A small multi-label image tagger, trained from scratch: arch resnet_bottleneck, depths [4, 9, 4].
Rows from block 11, named by matrix and row number. Each number is 128 + 24 x the weight over the matrix's rms, rounded and kept within 0 to 255. All counts start at 0. Numbers have three digits each.
# convs0: reduce pointwise conv (model.blocks.11.convs.0.weight, 128x512x1x1), inputs 384-511
convs0.17:114087132161103115131148163162146120161084116126142081116154082104132134147115149166143115118111126160134127115139129149092134172155137159125143099124131152114129153115136173137117099148175154140132101155134123143132128107137151122123138129120149122114169094096114137142140096170101079123134109118151140129134103135140112136161131180123133170116161128106137143117179111141156148113123
convs0.18:175084120156109135106154155113092115137113147102131127151119112137154143171057153148148131090120143129141128129108128114130113134097099163072113123135117119123113097063110151100159056117138125112153158112177129136133127102109122132134151151134112105131106111127096116129146132126101134136120119089115097108157169122129150108136119158100136094104110107114166118160113138108110135133107
convs0.19:084133168162105131145142134127125160150204112119128131119143154111146122109105126077109118100112151151118109126142148144143111107148102168127157134177131138142087110133160104128121140152139181132090127138111107129134138111144154127116096096132139144123152113066151116185137144123100155161086145130123117167140111181153125096124128137152150141102070098132111127115134108130171119142107
convs0.20:124138126120115122140082120176140150130120138133172084122130127138099126094134165106128118099157146125166137129140164107153150147129100147122132137137104118106160147177141163114125154120141126113147141136132133154107160134144100143103149117189107105116168103081128126152137086101135137168108094093128124126090160126122116129139104093160164089111137154105118105135096159119121140125126
convs0.21:118120141101104144104134128142093113147099139121140117126108084122148128121099099077097163079108139126152149128163131166127086103128107174087111141134108162095080140131141107119121105120127148079126145127083135140166116141097128142115096127130094166107100135156113180121116143192122090119134112124143083152168140115096101086187126122120081140141067136142152121120081078134095108161111
convs0.22:113130114157116142138109114149092115125164140142154130163136092138107121115095134119141110120120112117126121216127126128193153107135148125115124096141158128137116136135097133133140118141116106163123135137125154116082118120140096112124172144132125108083122096147139131138091137157171145153152117108159178126125158113159126088101127154160080126093155137116151135154155161125140083135147
convs0.23:073093092142111116155126122119113125154120145157136127136125111134117155068110095149130143132116109144119174177105109130159146103124114118100144124119138144109096132136127150136141148095113150129105146120181127141111129168140128129129150118129138163108143099120118129180116114144139121143132134091123113153108111135135087088130075123118063152139155140126110121130113099150134143124132
convs0.24:168094125127134149074073126173168135137139118119151115139163131155110100137141129134157135143107171111119145121105123164150160142095118120128147125112136123192180148103096117131153134122175123157118172112118156139150159088131168161092138156169081082157122187119144111109117166093139137148159119145131172169103153146127106157088152141100115092093119126136138135117102137135134122134184
convs0.25:108132103156136110120125142155143167127126140151114113122136121110147153097100125144108095124152157137129103130128135122149108158138110153167143138138128139107123117137135116145157102139132135078164098136148135112116109150145141101157156166138127125106130098162169114140183141107112131145121123080135113137102123080157126166123120120123111117123170128120133155112152121144095149143126
convs0.26:160144140125188117138106114123126117104155200139130106121140160129112140120143126109145079143167124123096166158101148096129138144106105141102136125118138117129121087112115103121102114115123173156168128097152111139101115115108134132186172117124136111100154123164130122120080127110089106156137107169125123153162074136133137146124136140136122102136123129135136118133140152117127151120148
convs0.27:180135163114089150112129123108132131116147094145178132101118149119102136124110135123140127132116113138122141138130121147126110136126203137121132122110102133109155160141115140104141120116143143119107138144076121106122105122152141123121174101149144135120115135108130135136109163120162117120171111111146104161088159143133087125090158187109124112138135148121126096116124127098097140157126
convs0.28:162116106138118166173139141108113135094100147161185153156108127107143117151092116133125143186150117139102120128076132114108117096123118126168127101164163111141232058112129155101097118113121155154112106155176110131111127119104129090144148111071173139158141089115128114100094093101167109156198120178125115111107087126151139173079087114134052117126122131058077100095130114148096113109163
convs0.29:096126123134198119123170131118126139116130144155132125105111123154122128113098134104095146107157118120076120119136107151127153118077120085109116113147085124120126162103144162099116138114125084131105141117086120143105157099175103150141091127111148141107130184146099138146099112163125113153070145108082077141216144166170163165095098139125126143148154112125109098124106134115074074097103
convs0.30:137121123141098106100130123175102135114119074137129130114114140116130105121114089159146103143130114138122131123067174105161152130121093147125125111123103145138135133114160138099098119098110130129122088140149140156135161139103116124119085110162161125117156119105106122128146145117126144115107123116128128104123113107125123119132088152119127126125086138115132179135118162090124164139166
convs0.31:100092111098152115185102115147083137165115138137156139174162180109097199095087087129145132113150174154120154140191114154127164109124107138162100149122128138146169144097156132132129141147106158142105111143164108124131098189113174118103129136126121176092183134134129096148165117127128125158128077084111114091165173145135134128150169103124133160120154120134104112108134112152173130117111
convs0.32:091152160157104138169111113121128144121173131120150110114115108115115100132129108095152121115121094138140150115107134174138139118109145105094139132170139134128124182155111080116115149140141106100105111127097075131142137129137118117098127123092162129137146125094165126154150119106177153129191090159111116121143148191103114118122137225122138140163123122105090128159120106156122106121145
convs0.33:110095139121118135133127123132172105101117131120130119140099093150163099134100122128123156130129132099120127116162105087132015092120150217153118098133124125103117126136114147163120114112114255145120109144048105144071112117133123125133146140149140142125105111139111138118164121128130138133150148104114185124142170148164131098095128104124117091080118132150104107151119162124122089126085
convs0.34:099146151128150151121134096130111117139157116143149094098135122178135170152127159108124147147125099135176174145136136063118148089112110115090106118165115096159083122137110133108141105117137117124102160113092077125146160105185122191158119054130140079097126136150063102197083139135151139130129136142077132146178102112128095146119123120121161070088149118136114130103085121097112119167147
convs0.35:128080089124128115143118107128167121156105060140126123087161125132128109155141130129119167131133129146175155151135158153145137112141110141141122149097100161138158102144102129146144133088149121102100171138129137156114121142203130144110170121162072127122138168138123166183150093122122116120089116164104136145139094096112082158130159093115099126153136140124112088144107141120102114117134
convs0.36:122111130122116126137172142134142133103149172137121135169150113130127141093112129110161162136146147122150135111135125082153123152117115172119132110144172156102186142118132108115139108123186129103128087147141100139053131136144115101104214112091146084135109128137132098100134147125134166125150113148132184125139109085121079132165129123093109099088181135172137134097148127142136099117132
convs0.37:122086128139094160084126121116101128112154115141123107123140185120132143166164134100122107125127101103114118123114133117133109169118176135092139156144151115132140153157155120170119128120152132125121127156109148127082123146104141134116133115167143110134125090112103125120149114115155146116180128153109137101132115117132107192147131123125073145131124123161063133117170148087129133122142
convs0.38:157128106105124101096130132141105115145082106135083132124097120113104160087127173113136088096112109113111147130103110112120172150110104170134148142129125125104151093118110113103156142142145078117113141099095147149129121131140092142063099124107122103132112070103199154160194127097121128126113144134148138117122158134099117124128116086139091071127091121099149107156146127127109138130142
convs0.39:104165093160112120129146126154161191115101105170084134136119133135104130120135141161100140130134142124114143110087111162128102134117122165116112147158126105147152154123134116153147080123130130096095170129112120117116144117166113129123144087141161146127105148068134120101073100154129136116147138141097095133085114109128097214128093098126106095137147137150120144128197123156115124096114
convs0.40:108084127140114146133099127112096090111085135140148095169116130065101104110181100124127119129105108100110131105156119122162086158114149165126126114169137124108118197131139128145125088109130113112117116155118114140115139134116102110135113096173160106125119106086094126138135135130154134127146139084114139088090118123136134148167130150097110089108090103134128133129167130110101168139161
convs0.41:115101125138086142125092138126117155138158125119136109114118116172130113085137129140133120129121095140099114142091121139121095107077105130116125085123102148144085046105114137117176120112121114164139124109115150103107149146150110096123108145124113106199106143108133084126130129105130117107130135104128131121156080136153122163130157082107146123116124156120149104130109090150134088141144
convs0.42:095141125112112100118126120145078150113102150169170126113108110103155147231141119108141148148146125114101134130095111156135127112113084110090117132103116146186126128098146101101144084137115153137125132119125116115103144107150107140069144104116172135096131105163119126134086126105108144109080146094158099139146101120113106169123136159105175082117113105149130129123142124143120129103132
convs0.43:101108134105103132105107125087129111131176085108141117129126095140154162147161142155131118114137117124105116103084136111116134120174113086138136087106094097131139126106147100098145058124114116187070133123172146129164137117122124145097122118137137126109131153176104120133133132123209124102174115076092149140105153130107117119139134200129101077129137125123077154128200097103107107158130
convs0.44:122121148125104148128128139137142127143125131105131096134121144151124078108151104111143136120126099118141144143149124157165115132125143120118135112197105137127118209172136122123122166101125116164187130123109135115188129148134124129142114128162121139119133141135131136124125197091126130113134129152132123118137096122123132132149124165125188116120123103118116112132123108148120083120125
convs0.45:120094146120125119126111155118131115142113109117222136105101135151150117150154112115100129160105122122108102153118139149131149159153111096120111132118129142129145134143122120099113125138114064051105149106146158104126109120166142093126125142141170147137139169125117131124098122100122111139134112117137097136130098109134092130148112157127138102118122145185129152096167128099140107136133
convs0.46:104127109113113163078118153139138121112183140121170120127115159112126103159122125127101120179108138142141154075160128131120112147117165176126135112101105112144084153096137123128125153134137179082136127178166120146135133129098152098157156126106108098113143108131097124136115141104186114142088140128126112154178128117125124135117137083127123144137123118154122119127073127132106149145126
convs0.47:108135107107145117115122147139127155103135147129129119144141097134127107133129134117107130160115118123102152124151098093153115106154117174138111118147107159151114118106122153099110146132142133139101089126100119149143110133101130109150135167120163095082143177131150167144156152144096135151091129170147064116109181123145130093095142131116140136150102123132085097181125133136091094122139
convs0.48:103111104111092147161086105127090067123157125138132127092162134154147166058134145115136116153131118140069116121105157210137099179140119132093123149136092111112103159121158103127090122088142120116128132130128153128146136156101101143103120139122077104152096138138152140100152142141154114158142110135125155135123142152109143153147139166082107120206138132125123103121102131154152132117130
convs0.49:090137114142131133153126113151181119111125182137128142111120141133128095121114161104095085115119185137148104135120174097117127134131137111122117121150109124121098091118143122114123149089146121105125130138156134111155138109119113123124136112168103117151161122072106093143099102118132126148145122142127222152098116171149131118149140115132109142190123156135106164094086095149121111139103
convs0.50:143130119118131161114155121135096142163151127139155131092125118145135128120118111097154113132155162166151160104128091124135140135130094145130147109152138143190095109135107116125123100128130147145167167097175120108141160175079139127126129195152150133132151143143102153144164143122122106146134150091141087125148120127122177105132129167135135135145141176132130123126108147146145117156157
convs0.51:098125147156121148134172133118114129138190132151117138118124108129103144153113155094107134144119151162107116122146129166111112154153108121106135105142117160105132144175121143109121135119187134124104145126142107116173136114124101110198153105142136134140117156108110120123152165076115101145150109111173143136103143122134099097142135136145118068176098127151125139124070128142088138122123
convs0.52:124131163095164116107198148116173151110109117139072124136108124109145125112147108101127131139109167151134163175116116129145128141185116140145134124141165136128124121076111129117162114130204135111135143131100148139170114113119156106144145123118147135147140148119123164157104129119120116089133094124133163113159087142093182145177087113143080123127144152176144127084147112124098111135104
convs0.53:139133131142125102119138120156152109143154142132144126140107083135144138167107106130123120138130128117136139143163119075145150128131103133150104137150139116126132131113122112127160117120151096133150116147107125132095128156145114087124140134169092142111153119138126124132150114134104149145110116135107229099145107154136088141067123164179084065131123143142113141124141117151122141120120
convs0.54:059139156146119116078127125129113125151117155150163119112119137131148117162117069141082142105125129093133108115132168089153125155158137151115136130171117153095144157151107117125139147135113176115119104149157140111119125126110124125178107151122116123102156119104142119125105156134126121143142145142145099164103149135128122134110099182126126157114130131136084123122138111136106127100124
convs0.55:128110163134109148115120113136131111087144125134138137065125102118110127094105108129084130103119130118130118112127155146141135122100180132090121128121127114195135172065131143130154080128141127129118104140156137117078141111129130126126119150109130116127167136132127086122127127138117140114118119153099102100137135147108134123102203139110118133121105101120111112158071117126127114146197
convs0.56:131109119147130135109148146134163113143172148117119103140146127092105129140126111150122101106139145137138118155120136104125120120161121092144120137089183178101098161120107112123122128091126128145161129128128114154093143120150104121119129144132120148161131154154116121138107124100127123154125135128132156135111141109107121135168151113143139104097113147122098155141129084134150121124111
convs0.57:127152140103121181140096107136119106134146115129086123120106090153123154114089111148121117160138139143154070131110132131150138092192104059134137115106105107103086143136134108117137084094147044150100136110128140129104143119148157116130126104129190096132115091110143117122131139130132142168146092145134105136135200116140126113118128139140110122122155112099112158139145128150088139122150
convs0.58:122130124149154136149100110107101143106191088107113124189153110102152106094138119134135122120144057113109126115109146126103206116151135108165158093140131110150137140109100113113134120165103123135130095135155083137158109116139134094083128113156121138119153087149130095079155134119093150144204106126113130134078104126121104098101190123121104112137114139120111096137167149159066141176151
convs0.59:112175174103118132123117105137116132168125133147144141101134132153154131126164125187130109166122132127134142124146158127120117128152155140140152150151094133073122180209132110132162144134127165165131126142090165143091149108118148130122111123147114164169136110131125116147114190084077152160165106185155104143119099119169131149163124133137125111149152103132142113114126143136105096178128
convs0.60:136133106076116175133080125144099129099130105117113124128152123158115112169130117129100120141097125114087137102105105119176143155118165094173109151119105124127123067113142109136098113138154132166083143121137165143133143129155128165119145141150076136135147108135158102142132123137136176155129142131162164075097124089134136096116141151143112153107156122145133109117142150158117132120130
convs0.61:115116144129157165119112120124156153113157102119136121116155105134147124127070114101117130120097138123192124111205097159108134190145167131104144140121144119138141137108108147117109134120144132129145147133132152151096141125107112114129136132136123116134104172135130115120141116150133119147099124113144122130138137101120123168104148105148088142121105147132154142086147111113129122113092
convs0.62:102106122128125101134103117128138105098117100142157134130155159048130129180130156118165146147134100141117117118098142125131081105112118143086124195175132118088141128119220142131118131117127168122128135121206103125122136135184114129068137070116116153157149141068047165125135128114109130107102114089081096144093153114113130117100126088120147096082140115152126133131174147136177227107177
convs0.63:126148117127143156124111113121151155107131095175139187108154125126120139138108105104128098131145139115166104122136116087119154102137104132140115067168112120137166121102133123143162113106142134106094083121146128120099138100112129112150119084102112121120163072134121182135108089109120141147104157132139133092133130122098038108095151121097152090112113126134111129140125145115148098111168
convs0.64:142153119122106082112148150133080135126134126122116130145143083115141120124099120149118123152138146099100109191125133110118135099121111093130121105106119132139079113121122139119153092123115100161105100146096195164205147141127128123118120107177139072126129134170155161122098130118108126132098126142126052107116143120164124087122167143142116129117145123167132108142142129095137136152156
convs0.65:158107148113140153141133121157100139137100106128097121114140121098113102168187120111119167091106102134133146133132159116146139126132146141140137145105126128133132192144152182130107104147115119119157152120123131178156138128174093123121132122150162124154132109137176111135130141136095128110146120140145148128133113153118102111117161130114082096126125143149084092130157118124139100122124
convs0.66:115113138166119156153140157134143156146119125090137142118126153119128122164109102107129137095119128156127113109162137109109098118169147104116129153143141108157062116129108142147112114130140149144104160125176111149148130125144142104121141114122107105091120119101143121116080151141051116133115121082138088121115165133142107117094133110116125159128142108169120139121107125127152124111149
convs0.67:118158112130122156122084129152118107125148118093125104149091153088160121075142075086125129145120111122182132134042109106144116113112166116161115079141115124181203082146088156126133155123150118104162092126143127107059097123131108157162121118129118143106131142180139173110133110095183115105164127102075152150146147115139105087121098116132134134161126159152190118094113136135096122127099
convs0.68:141106116126108056140127130107132138110072094108132126136145136131123105105094072117123113112139110123107115115118153144134104165137127137145124170144139137124140119187155075145148151106128109085178116133138215129157131141101140116145119140139141133150140145116109091134136118116194112120100137089137114086150153125123164163122122145111111172102097151140218125152147122124094101118136
convs0.69:128156154091117156137106117158092138127142118123145101138114161098117144173097131101123132110111133118105137177146140174165143136131129156139139123140136129110147133143125154127153113134130150111175133106137138120137148157118127118123115109171139153073108153108122140141159155103139137119089127115165150139096110129122120139117130123163125150160150155138135113135168133131155136137128
convs0.70:089132093138149139147140114082100183156097120136145117118140137127132139086156133088108130174127108149109159149127143112162185104099144133147133120136137117202166174074131123119120095125152087103109138121118127135074114124144117155080138092138176163068154090150141066114082140130163147110106116163132051112091155128125078171111097130142131148109131101101132097113130141148124156114135
convs0.71:133165119076148115116128126163098116152091162118098146129139128132123098144128127147066126115123148125115126150134163113168119133144116142102115146104160116131136131129119096109143120128113143107115129151153127142110131147126100145109122146192129122118116124113144107108124157135132140121120159105122142150160141110138125133099104112151178178159127100097118126124132117127124107138153
convs0.72:087163140085093150189123158089123132142119146119196113148147117207170117136118149119084112126137124144094129130155108113121144079074119139103122122166127139119096098134116138120116138089147069177110124104123168120154117183134135117148184101138113124101178144169099097137098171120142141103163121130116102134117213146106132099154113124107134121127169150119079163118136163157116108128136
convs0.73:156102139119154119119109118132109138165121118121111147121163148130105144137095122132124115121097117144162129141137108161151153112133121110107139116123091126126107131166143101129118105121128114156072101165117150145081134131098124132144113116109113141106156150157107140129156095137135109102147105093097147135115150125150133113097116101166121125123114134146090089115112121123125115131111
convs0.74:124104155150173137104139128147085111124144130110134106077144166136151112125181124094119117128129132140108130174159122124123168096167113131103134106106113116146158127159140116131098182103119135130102145148121073147131155146128121108125143113178187134111140112107101134122121150134172150129082152157130110161094132127152106116071103117158121107113116106142121124128132128107144140134151
convs0.75:138119129101160142117148134129122120126145105140113090129080143123107121137099139144137132143184098156111161129140128158146150119104112119098087113097116111130116109139142129100115110127099181114120103125123075155146124118087154147089184184141158162139091124101111133114125110110144115161139121114101134120122130085143115176098122136151110138112162117108143188128091204130117143065142
convs0.76:153135101124140112101133104124098111111097118170107119110119105133117098115087091113119122142127155141139148128095159107096156115172121112092141082172119131146133079124132104157124138128150109163085117123141130132116129121129090140140152148154124187144121106135165156120127118166150106075122121113096196165143113104159143103129148136126105066153157154118116055160111168077119113091099
convs0.77:108136139123134100118130138159106124129121101133114092125117141121138119124151155135181135123128108131136100152151144138097151131137219130074133119108127127135073153145058130131123147106109120119126109139138111136112137145099131131152121122174122100173143141108120142138152163140173126106104127141134113139148145121140117129103120159136095103136111129083140145123131164118110076144105
convs0.78:135104113145154119115188114153086132110115093121133101114122132104114160119152160156126154109119148099099137103160131128139116142138140153119092136106089172120098126123148167129138132139124140103102125134134115145147130123114114164135144182124129129131160153089155160142134145131157122153108119105137118128157092155141108149054130129137101134117113126149121131112119157113101137128133
convs0.79:098139132121132138111124112123089117161138109171124121109146120131159167094103193143096125115151136132134104098124078166109082100147133141124114122112134127135092107105115120095099107131107210188115109093200112118161144136137100122071121123147116143158117122114135126128105114124112117134105107085129118135111127093142135121150115178096130170119104117128104094156143109110116133178127
convs0.80:097113140159187137165180144121134136145137144111169130127155125149110119136102117107133154087152153145097082129114155123135147175107112115126124123124163183092100109125157101141154159101196121121129129113088112100105142118163178170137123148145118209105144160124165135162120131127108125151144156133156151153150103132135108160152094099130088121132076124143117172137130131128095157178099
convs0.81:079100132133224107138137104127150095177117128132124131081126088126066115146144116114163148146134128111103111128133113097104182100158118140093137179149120121167087093114158106112110159133119124158163097100124148124143153133128136175091141104147119111111128102078143162144101152131157127109128123083103113138142094138189133115127125113148155167186108129151115123166108110113094129115115
convs0.82:089133127121100121111095133125101132133102126136107131080103123134159127142133105109139106135134117113126123126151112074123148108105128152133123117132117132114093123090098110149096119139127148159126118102112127106116133108150121147151133160132144134102159120125108120105094120105121130133151135108107128116149135125135144117164155141144085126109109129099129113134112103126114098120142
convs0.83:150134115127104155084180110131173110131169091145131136134122150136106135126089131123077097166121154129093112145063145141108091173146145112102127119116106189105145109106101148136182121128124130091109125128120163121106139099129111150175119132109116141120113185131093141135133168114168123115155129081121146136140087113120136124118117113107112135073147135133148162161167140122095108139128
convs0.84:125157113146090143099123129139103117109069133105135110174137147128130153131124139176104129164169131137098133145156172167135158136102126114143153134130122157103147123152132142103141152112127115141108136116136121111128141117130141137179116117165133135136151104147127124122141148146148142143130155127144179145151131091107151137135140140117120134114131131117146110162176141138105118101120
convs0.85:152145118139141122135149140134133153125160136123123151126135132154154118105107101078135124148087156140115083136153133124112120158127084128120108155110131153126136088136100134136138158111148116113144127126147115144139134150118091131170127156112131131111150193161113147139128121165132119128099111101127117119176128110118089101120133097123102122138138111098219131088094137169110123124108
convs0.86:124148141150135134102130096113125129141175112184122139104126124091126130162126126102107135150122154116126190121181124134116127141125212124082132098159134145096092236144187177133133128114145122141093162133117111117099123139134123105137124109111114113108111138096074153132125141108131143124135117138170123129148102104135119138091122128115120144140124103175129190105108138129117105129130
convs0.87:151178120153118117149155116129124131122152169123136132116115115126113130130142091165150152147154116131152113159099146138155124120125114126178102121108092130163155082165114123116161119153158125153142112126145153135157136156113136153156121122168171130121135131161119142158129151108152112133047076125132141108114100135143073154122094123145138100111170145194168167106105137127151085098145
convs0.88:106102140140112107088139154136133137099136156162113140161177142096124112118092112147144133120136086131175141166116146134167131152143145137152141125097110129099117138125100114132079153114171151182137152083121096127126125142097074108097096111139135154147119154121170137153132133137119138138146105135117110130115130126156100133077147107107133139150085144116141132135172126097141105150127
convs0.89:119103188114191149115134108136123152206139117134112116144133114098152154088133131155118125146173157129127122147159138152084164138156111095177118127129140125167158146140128102124125105119119086131107129115116180118150128152097131128131140117156147098106138110121119128177157116140152123143177130184159151133112114122111128170151125140121118186171118143121133106112217111130108134114092
convs0.90:186120139150115152113133118125135123123142129140090140122122089074139154112143117132098104176143110128158160118109120156120110175122191099125111105120119120155142169128115107153142121137122124125135103101102120136117143124110114131103130133093095135119104112163092114132108140140127108100168117166168147109141105132114118088068100254130150116160119119155133058137082152137113144117147
convs0.91:096176123150154153102146115124119109135116136138124119118141120088132137099118108155120090117127081086154093143101120137143132107120103130115139125123139136093098120157118136134137137115154157166103141157217095111099119130080130141103127146115171126122130160108120079129128170104102143154133151138109118122129101126115140090091138168116120119118151112120156108128092139139104104126179
convs0.92:109121148106116144114139129131066120127128136144081129125081135108116117121141086121133119107111130115133105136124141111146000140123118238130123122104135121133102116129118118120124111110131246130133124157000098113131139105155142137094115129137144095120087104109119110150118104137100137174147153171141112129121138125108138120102073115134107161109137134122139144121160119123150120144074
convs0.93:105176102109178098136143135153161116098136131167158102139121129104136100125140095085154108145144136126112133134131141118130129144122127131138139140165156116140134119121127131143125142165151135126136154169131115154114137092166144127160105129136163164164148099062128121173162114100152149106121106088142151177142163136120104137175138154133102147101149122133127111124109149137125086136136
convs0.94:108136131114171125127141127111109152121063081155139151117109095145169139124098144145109113100150138109119119105144157125169082142130100127121136087140136110136133134123068112148157138141121153162104126169139095119153106134123127103136137152118194084139134106133116098146136114128089177085140100116112125093103156148138145110132135094125105138109156143131121113085127095088083138107129
convs0.95:148118149128081113120117128145109154133118125114090145136097093136151117081109118124120089137130102132103116128131101117094071090131099125138132082162125157088083130143133084129183182148128154129162121137206150151154143201099144116144113137117119124108113109130088154103121107126115170138126117133088089123108136148110137114150104132146129113131168117122122105108122128144128118173145
convs0.96:155125131152155165126132118115127124139128094138191136153118134141175096130161122100136125100105137134090113136127106110130121183116073119108108133096118098099169111156092132154122102083111129132131118097137166137156115144106112124102122140125142100092147121143057145125104114126174129117095134078106105143145105156140086142168153153096160123102143120147111179146137119112093111104149
convs0.97:132121125163133141111124104119137125116139141169122142154137152125138140118110118150127130101109142122131179115159118126157159131131150133114133104124156108110124139134136138137140117166131136147118141136136120131149142141110112121136126112190129112132131136110149162108155116128120132113113136087162147127113143141123124091119115131122147082125092127131131121118135159112133148141148
convs0.98:117122143139129165167139147142152137110145092130096102114110132112121088105114068146122146148140162121074120089109150163166146111112138099115140092120173131154118111131121101109170161152132099161122134139185128133162128116119134076125130134161139121136130118087140125146117123120172153138145125147088161145129145136137152150110131143108121099137147109168165158102138127160109112143106
convs0.99:068133158116201094105153138144139149119111113132115119067142115093109118135121091160105121124153162108125141134131129122097113118142133112121107092089118165140112118128114162150177116110143128159087141102116113141160118114106120136106155113126146174091130165151144124112114139061119139098156133147114142078161147136126127097149139149140094114134119118104117116136116140119145118130114
convs0.100:168120133156122114117145121122135117144121112144141127113124082136104145100097150161128133118135140116152114171094113128134142141121109155148118123114133139152127107099113113136120107102118171151105101144135142110095127125135153092128115137136141121141115153099146142172165148161166160100101153111142168128134180075129056116133131134141115137129170153131157116139142126160118153118162
convs0.101:102125108150126136129159132136104092084071139178096117126093179173107146117149170114161123138112139125107157131184131107115113107129158072091139106149126155133080142149153161109125099113101103119159156122158150126085123108129148112129106133150110095138140132155140097151132202179128111157150139100174131114138110131111188127126140111128079131151083120087148140113145149167115132157091
convs0.102:147120139096110128103105119108132109140082119155103117139122119188141161125107101123138105112141125145102148082083122107130121159160116123105111138165126130109131094174144152149145088139131181205157132114168120094130111087112100133108128095093108101157127121184140142124127132068138111111092110088135137087123153157142133116114083141095113144131158103138123108132112125140090198149137
convs0.103:142114097155150168096134158117112103087172114081132141121114148114116120093105146135147142092109114115106122142178104086144157164137161123146126099138107127091136082113140089107127121119131138114114107121163177164170122118117111145145134093149122076119139130142126148129122142155116139132127108185117128120152090139128134096130115099134165104084090123153120113147133102126125164122099
convs0.104:119166091174110173127106138115106156138102126139110145142139114149149137108131070119152117161118143135133177137100130157124075089128122111160131154119153148126103124125122108104128143161127135143134159118166146149086137141159115104141104120095111139146145134152154119142152121126137140158098132079111114138113107150105153130137120118142120093099115141149108117128120139122088111106160
convs0.105:121080146142128139142123136147154150122138102123116124132145140155138150131161128068114136092139140116118126159121147141128122116140136145123132105139159120139121136122119124134146122178160121121092142142113114133131130122085141134107133132129164145131138137119130149159137153092142121117137141116133129126111120167121151145093137163116105134159129137142115110094086080136139130123146
convs0.106:119121158086133132139112155108135108143048124110085140160139150149106144154141090119138140138132135102153107113119119141100064125120127153138121134073136092126097112083079126126132094145143173174107121152104123137097133130108123115127146115151119185131144103119147119144104134167136112120110115091097139117101156118111113103064107157140098095108144137146095139121142125112095121138108
convs0.107:085112149113151103139087104098137088106146113074157148152116120070112125178152095104139118100132129121146137155121120131123088162129140112165141114088109149125043134131111143118132112115147155162171149144149117125112142140100139113113128129125127174150125144185134092123115131148113142126115117065117159118167128151149110115105123127152121089160103160131126111141121121146114138163116
convs0.108:136137124120115094124133087140076129076125120127124058117124144144123155167141137095143129117116098127134112156106154166087119120141134118154148077182089116184110133162137144134100070083114172097122163144130133138103155128094121110162131131137115113141118128078152126132109129113102144122126112117137125107088107127151101147077112142138157154145101130143107165155124155108132168099178
convs0.109:181145118140117105092122102160157117179155124124157100124133143093107114157089142125109175124136108114101156132144158171083169143161117106146127157104150143148112128123132154111122124129133110102119170116094174137140115160175108179135113118144142119164165136108128146111099113118150125117111122112123174139153156140120128122158123116158092152088085139088142135145184125105105127137101
convs0.110:096104143114120143164128090147115144136119149127123079100167150188137138147133151142124141163167111138117114137136137125130143110154106165160112158107114155125138149106112147154138135112130121126154139126121153130124125119155112116137106160161114121136157140167156126053130137106112144126085138145147113112127165122127078159131146096133137144140156119130147123122136127166108138134097
convs0.111:105111122129140072097141121118142155139157120200141135105136180129118131167127129127150125109138116128113167130175100161109116165117212091103133122144102146126160242106091174146145130123140098140111147125102148130108118124108121133073129146104112153164103131068091144117127088126108112096093146158145122100130138119137116134089128129119091161128132129129083138132107140121082091143113
convs0.112:144120116125165103150135119131094101100127111087086133117142121135161084088128111125128123155104094121130109129200109142128139151184121092147133126134114120192119149165138171123157181104115109141123103146159157137121099111144116150134102106157133086155127131162120115117111122088115134173162152150148122131103099104143100139064141191150129090120144125114118107112108116112095102131123
convs0.113:148132152166126215142137108130087155109124125160116160147121096067132103146098128108160145108103134141160138136158135119096123121116087108116125136116147142145184124078125082111105166105141125112036209140131156149147167154095087117098140111198197109148110114106096108129127122161141126132141161150091128188084116143154108153124098197116142132127125115119103111141123145110083133165127
convs0.114:121134147110193112108139115157174137115112154114096078093089117151135147118106124142119118135139092107141124099118159081164126163120089123144151121148103130118099137134148157129154147125135167155118125130118120120149123145121120147104101107127112114118144094125121164128115115162155162154129096140150115121110142138146133135087132128141171145121179152104121094091103106112110151137112
convs0.115:089119157142099136158123114137098122136180185102130154139112126106129107106116089097137129121168115111122119114106127105142131081155119121134129144134148112105141108102144129124118087117121163093127162141181100159148138122098115128083119144094132117103163122125119082123131102128135157111129153134147141121132075140128100085065088126134118091120152133125128110126129118111119095162114
convs0.116:150107126153143164125166136095139141095159136096123108117117103136126159124120107126121148118128175121162119187142148117083155131115111115143134131088214140114146113101104155158159090128099090157113110134081130150143128127131135108149146126098114160131136098098106108197141140123163168135179134156138126165136128121148129144089165153108149158134090111114126096113135125126111115127145
convs0.117:109141134142123141099105130107114156130140111137105117141112152092157120125142108107155100116161107121143125095094143108169119094132112139123116127123123124111107115146137135110164116156122104179128148117152123130107092103119133124134129134077138089133125105133122136147133130131084131103113129128071135112160152152118099104096082102160123130132162118123157108123099108128101102136159
convs0.118:135127101097066112069104134150082117129116126139117137134134093109116160141122162120127134129140150150147141188182122147156145139105161149123165169144110134135143113131134116143180085129121118131168126144141142117121180095162131134118148128187147127123154111116142098160137143160122124156110127128091138132154111114124083112099127140136150146113074106110111149129131103146163125148133
convs0.119:080115154146136145147104138146095140118134151127139125127139146179130132111145119151121146111103167118124102122091165112104141140143124119150143136112127136121109140112092124114131134106169095134140141107125126124093143141123134151130151129141109113144153106108120112116117093125102123139126120101118135124161152130134129101157106109121097110143160127111126139124106110154113145150125
convs0.120:103104155120160127166114121141090102102119124099142156145135113109094175129137094116133129135123156119147104138020108134102144187106124133092102145102093113113130134159076158160106142130111150087160156156118103132109116115159121151145135150095145106125140148129101133170150123120111109181090124141155134142088112096121133110129119187110119130127137142145124121116118118100095118142127
convs0.121:107133129118132145146108121109106075118144123147141135138118134138157131124135071123081114129097152136101139107144107112118117140114146102106130086128134134129093117123123108129092167111129118130131084125140083110134136110098158168132132138142161154129114058147151120118158160128139146124129174085102072101092135128135153138156128198161108100135122123111100111172085116133108124145183